Rows from block 5 of a small sound classifier, named by matrix and row number. Rows with one number belong to one neuron. Each number is 500 + 25 x the weight over its row's rms, rounded and kept within 0 to 999. All counts start at 0. Numbers have three digits each.
After each neuron's rows are labels from the 100 clips, of 14848, where the neuron reaches its largest size: "band" is the frequency band that holds the peak. Only what is clearly more common there than usual is listed. The data: simulated modem signals in the audio band. In brackets: how many of the 100.
# gate: MLP gate (model.blocks.5.mlp.gate.weight, 416x160), inputs 0-159
# fc1: MLP up (model.blocks.5.mlp.fc1.weight, 416x160), inputs 0-159
# fc2: MLP down (model.blocks.5.mlp.fc2.weight, 160x416, transposed), outputs 0-159

gate.307:540508475503504518483490475523529523521455488474499491526466479477517486495486479498500459509518451518491496511486517493489504498490494521526511492558517508503546515515515492499526521477505477462485479516483496511480498461509514493462529495564578443511502533495516520476523463523450456499544491535533510509524471463511525493558483493521512517531500498522554497493470507474491490506474470540503509522481485569493516462457507487496516476529525532520491472484487505519531517470517463
fc1.307:519498479496496506540465525545559520504442526503479487504499512528530475497518490504512516494481466510492503515493489528497485491520491479503492488544540500502499515502511455502528526482533550492485499491500487531510504442484535474498489526522529439499503461495494470470517460478453493487534482520531495518507488471527494470504484517502496527556469486533465508487518513512497538443456508525498474524488484550501514494448496482513454454521514502476567487535483520531493520487478469
fc2.307:499487512493518541525503503489540478513478509493564518534520511472473497522451484550482499526467524463463499480512498488523493512494546467531472517501497525515482502515472499480504477537490478487531483514560515484508485486528477470477478473489537494493515446472484546505514459537526496484517495534468466535503496511523460463495509520505503502520486481492498471483505492467490502501558452502525453478541510498551454517504461540490512500504510495479536531473487486447523496523528471
band: 1000 to 2000 Hz (43)

gate.61:500466527511527486473517482459503505502496460493531506489514495515497481522518498535489489474464481558451486512520471505514515477508561478502493506499481511528504522504490523444465475500505504497521525469513528462500487516544497489485587498494522476510529501512495497456544528472467520474487493469478509472505479529487532499456518546457498466530512521520525518517498501520510454535507496566466508451457472511516503511490509527467504509509495549524507538497514527510493547506506475
fc1.61:496516505519525537500516514548472493493485516474485529412535465535470512507468483502478470492467533549524479475471520484519512501507511437504487503482532490518506553539532472500496487539475492530515493492504504474517528512537505485468545500524527493510508544536491542476516504482471485511513507522485528485504514494452527492493534507489476480532495511500508484491534456488477439487508505570491483468492498472482519474485503481500466523489466503558516518493504516518476547501488514
fc2.61:472465503481445511517479503509521539505486469559480517483503548457563522492498432530499450513492477499488529478475477508513518474488473506495473485516453530522491532523491535506504482529461534504491529517542491499560461520533481489518497459554486534530488517487516489528473517529501477491525489533510443543498478527508497526476462483505504488499522508484495513531497511472509532516492501468505509454484501501472478484464522484518499490471519548495477493502495494523498516451493506
band: 1000 to 2000 Hz (34)

gate.124:511545497535483546456496485469493502473488505531488548483498464525505533484491471480505484524477486507512480505506524523471490472538520515523491479516510474504471490482503501486506513521499496498512490501520518501478471541505520510533568481489506449518510463472546500487496536512448519512486542462486501478458525489518549532505466529525532468485469498497516493546470515511492542510484523472507520474518480495485490508422528461494513534471508477502493495466522518524479514513474419
fc1.124:462499481510537475510537517530517528511490459495513449498491488501488515501500512555519506503533506507532476477500501431507499507452477478510520512504502533474536517506500527531524510482506523519470464469516471511475482485455478507476483486493495494469529509501457491545522486481551463509482480511505496540535436513494459465474511516474506481499518519502507502483493498455503491500491506522481469509495457510501502533575508507515487498492482537473509515509518499464546508514528596
fc2.124:501494518513483521506460534515528525472495509527497476494525540464512492511527439514512510484483498488478476470485513478490502507518509508481497486486485490503528486490512516563528477486465471479474504490485523487487482515503509528487492479519518515500501496482558505467486486451509458524502519547527506485511448454515522492490477488469474467522510518484477530509518576564482496504488506522521527475524537536507539450467497518500489534513490493489535519479458463525532493515486412
band: 500 to 1000 Hz (88)

gate.23:527545486503528458488522467484455473473477512492502506482503523527453478489491481498491510503539526492486482536554462498532535491486532477538490502518532499489464507488498499467499485494461535510463507529521502480513525497502513495495481523524506478524514481500527500545511508461510492483481525480509484538516474492496465499506504491465529477527514516502486490530566531504490509475514518526511516479556479487489517555542469463490459521507507479478580522451534506483532538469505450
fc1.23:440504460515509508512510495560504514524495480476524496514499506462506536547463494551515477496522512510484489492478476487473478475538475495477521477504496456432526508495497501515562485510505462487505522492495515563512496536479520468513510477504501458460508475497469487486466494505503499502500532546527463506468509439496509480506497516481507466488469514509498457524517477491521512495482497514471467537495468502530528469516538522551463504533512511489505480487557561506503499526501486
fc2.23:476491517445477510500517496510514524513480516465515465516504513503469524462478478489499484487517463476484515454495516478481497514553487515423459558493505525507563497484531480491517536517495541489529495488463508500471459533487481529500466521525505489516531507518492536486460511511511484479461511542491505488470493516491496479472444505513514458518467527496516505523486493518525487473521484507504545523507533541541501462494513502505491522506498539518537485492477507570489507447470488
band: 500 to 1000 Hz (55)

gate.152:495476511499470480505488571522502493519482542533529501453513488487514514498479513526471468557495480503504491499532520500494475510489486533491457515478503521519473517488493523537465530502499494525555502517522507463500466484513502495476460520485476457506512466516440504475502469580509490520487530460479514496472554499493505490514531530487502489509531484476540484489525486475503540470524507468508530503452510489500516508440488510516482504458510505506512518504546550516458515493551499
fc1.152:516520478503511524496518442466506519485519445465482496537484522529481508501523490467524520463513526482511508502475473497509513494516508470524539486526498503491510476521516485469534466485482503481450490484475481539499529514467486510531521462517502530499481538484540484531517530403503510466522483522521488503510476499517497525499471478518477534484467492551454510524492490522491462509469496516502482495565514523496479490557514503471516478558493490512479484483463463489541486492466491
fc2.152:499555479568510487495478452553441485465502478490478469522477477526510529474512474537517538529472530484505463482524493487468511505469496539510483506526549508490518492495451526477551528522504523506513474488477516550488500506512536506461455504494484509515522504515541502512472506468491537488506509491506491495494498471447504512507519487485515486515467492507506490458517540471456465524525485511481482472541474536485495524565518488536485505514501509485498471487494496460517522531495473
band: 2000 to 4000 Hz (83)

gate.382:538512499525478528487502481516476488482537517539503459488518499540511461531455490481462487500487485516513502487512489491598506491520521481483521497506487481535544515493489497529498506516483515505527468512542490468522467502572486541493479515527529480469523467533482486488492529505460482485495486504511494497499542451498509504513508457493496493467517496480505439434450502494503488477486522478480486550533471517471482524505524480516532507494505466482487501498520504487469477508450459
fc1.382:468507503453511468506492520497522494516458492496502535520513502481493518473520509508543513494522494495487477516477529517433478507473505538525499474480496525470437511530483508487473507505523512472503525476447519530511534529438533499521492480510513537516477562470486491519507481502535501519519507499486511538512514521502511486487488518503502470537494481565476557568516519510519497472503476511537545460476510496522530500502471518473470524497484536496499480495493502526522504495559555
fc2.382:505460519472470496486519512476472467505467525484477518515512484502525467479471474544532494521508502503482458526512528535530496507475480490476472511485498513485514531452523539519487533495535516503505530512495548508473487496472483519519539490509484554561523536513499480487521511503507534504490437521502513514494499479485468503487497549494545482523540502512500465466501489472512493493507520507484483496494530531479502489468475500525474529497425466494506468528506509523527444498481413
band: 500 to 1000 Hz (91)

gate.54:501520500496497482480479496491501490528527506547502468488543505493498478437526541482507500488542500458484486462489484475531510477512512507517498529534496545532555466490549506482464480496514514537495520518522500516500505504544506513506499517509539466494511528505498496493545496452499478482565488448518475516508525510530480514501528455561537514526469497500552489518570473468478551516539535526503523485520486529477502476487505523503486474467497502524478487494495465531489497506498488
fc1.54:515493525498471496537476533522464478513547471447511545474468461484514543481490473539478503545492532508524514546471501533494520530538525502506505536490495472507473500525549478520522514477519522482517511539518519515466466488512493514471511523489505529490504507473517496540499496539476530532537535565500496497502458507453492516502525496417470469524514484511485506499452497478506481522503480478541531542471511494477467504534492524504523511531481489489488498495465485492517512513518489
fc2.54:560474536492558479505480536497464477517500473530537523500524466448474477494500510518468535471498460520570487490469542496491478520487503552476502532485472544499488492481490495502510488487497517493483524500529540480486486469448485497496492501513491478544452503514528455496471532544554499519494517517486483522506533501453549508488525528480472481495502465502498491472514511493511489483505508508522451535469512489481506486483470480475504468537514518506539486509480537546481491489512490
band: 500 to 1000 Hz (45); 1000 to 2000 Hz (35)

gate.328:495471508527460484492481516493494515452480573557504452496486483506492453523445500510495513501551508518484494501527482487504521487529526481494516517528517498508486487528545536508515476482516448509510470511527474470485475499499500522471459489476494484544521460471522489482540464519486524528510549497495498503520487496481473514465476494516474515526497534451538498511506473478494483463511508467472484526492520488519501486503507474517547456487494448516468514560481502538528504531468471
fc1.328:534478480540479538502498543518464504512528552517501488507518521496538500478431488501482544491474486475492488495501469489487489492526476470515493512521477467501507460569475514502506445506521464521510481441532462515482489509505508507512509486510502493496518480500487527468518465571492511526466512504512480467501483487430487511484539493498504528516455532468533480509499554475494542505496506488492501523490497515462473500512510472545524491517503495467453488504472510526475507514454475
fc2.328:503519497511535514527500491498490551511516477462496523526501488481509511525512505497480485505475517456551508462494465471449454473517473473516501494493521459514463500528562510453525470504500501495501463480545527501486503473549511523467456480450536513451471478515494483475515490553492554500469542466471492502509484531521514503514491499527513515503492497518496501512486472519524499490477509505522541506497509472459515499478525495503530470521489505475502554490481514501542479482481578
band: 500 to 1000 Hz (95)

gate.375:492499484554496527518482534485488491492523522481486480498490456486452478519523470520489539476475532462520549484531495509567478497522504452460529504543490442482523489484502478522508508499458530507551490512556544460464495458546496507544477493493489502503486486508497512501524506496500526468465475509499495520506524500509524470504473484489488489513507528471476501465450494542488478536509495507464511505523489513511516515493507535507487461528492466539510495530496547456452502495535502
fc1.375:512569502513502473533494492480521516489493495525470462578503495517566538539438544485519502498513507516506468487515511502474494520511534512536508513480506529517452480500492477486503503487537536505524519481521466520506528476516500550468532468531532462507535538523473543498480503501499483530497523506503543509484489509520483458505479512502477495505511484482519435467530505518567475483484499497512490503497488515482475504494494477524537518497477466513505510491496469503467495474440478
fc2.375:488495485537533489537488494522501489482501492488497454494449490494491498481476516435504545471500453481566508461495478549486522523482466536529459520534496551509470473476520505447499516516486480493553477497529491467500489522492524493506525509481507497505474489523518543589519466527500514516527518472520532474492494498479514506473497507505493499517503493475519522504527509489482509544514484491501511465490455514474484506487474484444485472519469543491516518498525506506464509507518555
band: 500 to 1000 Hz (93)

gate.398:475495550503511511492488488518486560463480508462527512465486456505445485517523527541490487470461464503486496511482484517514500461490515531493483506481481484469481514544530491498504519500521509507432486537547483488510499472459509526499509503506539498482480477521515552481484471451488478482512490524500550499571463499483516512475507486518505526446511480513498524509492509492502501488539472510502492474514512506506510496501498477526459520463444487520541505480554462491504485474463452
fc1.398:547443464502487518492520524497498490547522485493495512552503467468558487483474502502521537459494473497492493525485486459544500515490492498497493513504492492521511462477469489483492480516480471501482517489444487479469492507500515489509477524500504524524519530488470487498499520522507497524485515430506508500463503488516474483496442514459529503519520465528467518458460496474493501539538499483536537511515521461523495519516487555496544467544497488522516478491516523564484541505547527
fc2.398:502477511494538440519507499513500485525504498490502535557500519516526453554538514499512539512478478483506464526551523477443510479478522463475485487540501541473492462506506486488528442508515534517513513471476508462471489494517462503516515495532560486539492477482477510479517501512550500483471494517516509522539509488490493507489523480539510538494487484521472445525489512499461527513474462483505552478523450469499497468502505493506473494455479482495522503478482477532474511500500519
band: 2000 to 4000 Hz (62)

gate.202:539526495586500507477501476470476539507520488536501501455521487486499510463479484468453539524484488505494544460528527490509502506509514496495498505467490503534581502488494508487505517493492484490506471464539444455495459489493489483490494490495490487510530509506517492520537509512517513494516496501522483461531480482452485480489504498522524535507526528488474433475508489500446515536485485509489495478503501505443459478490522461522471493493512487510518548494494508508509462498525430
fc1.202:481495484477527463514513508497477506483459490462497524530544535485485481519498545486504471487501520487504453505485421501481507532469493530501484546510488480455503514510514516525545499477522485530470451479491477557503507514509501457495522487521440518524477507469508500511521502477519496478473499473536512539429490506517503541511512514502490482466481471482512534533527513534511479512498488524540483466465488522545491499503501531524500487522519530435519503522530491473499502491506550
fc2.202:449507536488478484514495507495491484430480530496472511512522549500542468490469490497505482491496541527441477535495492475496519520466538499464496509529479547540510513490489514540517503464495509525499557490452529493509530508496518502514516483510492549521545504515487485558457507509486547473490497501513454502513498483520532497466517511484494519478492500501496495449521481507511503483491501468470510465511546525500498454531474471457472474492474518539520477532525502530464485465507484
band: 500 to 1000 Hz (58); 1000 to 2000 Hz (39)

gate.366:560535502520550498514504537470519505551501516502504461505491483508487467527507489496524484511516475488465497502474537474485509511499506483528471488506501494512507479521495471505565460483482529503565528489551459498486515470503489496513481459498515502512497512500532511493503485525547482501496475519516545447558511499557469525454507522530487489528489495489448554483514488483493526478557522531513518486510481506485460542476506508510513488485482498519487481520459498488518516508562525
fc1.366:521500491570487513524503506498511495493514511495493493517501480499518508513517556424552501477529478530454507506489460457532518502496470498532493445502518516520518483498504512499527497485497472497485506505498494508505487510497494514459468529534460490538501488524475505511505485494509459472483479531482488562509474493505465489538506471505555459497501534513428510512506497524454496568519511496506525478536514504517518516466546442508457528504502509478538498511496535476495495483465484
fc2.366:494532512506475542483483498500518485480513527526481487478527480464538477464497490538547512534454532489485510503471494497462516510507504561493459495504511495495467527499457464544541469486541481534529485513490448477500528500501498489526505473520499502468509488516479475480473460505479542506545538502531506515512501497518476489513518510476500459511479498550514513527464479487437463486523493500525515467527479503509499474512476463525503489434533509545491524477506533520487480543483532
band: 2000 to 4000 Hz (60)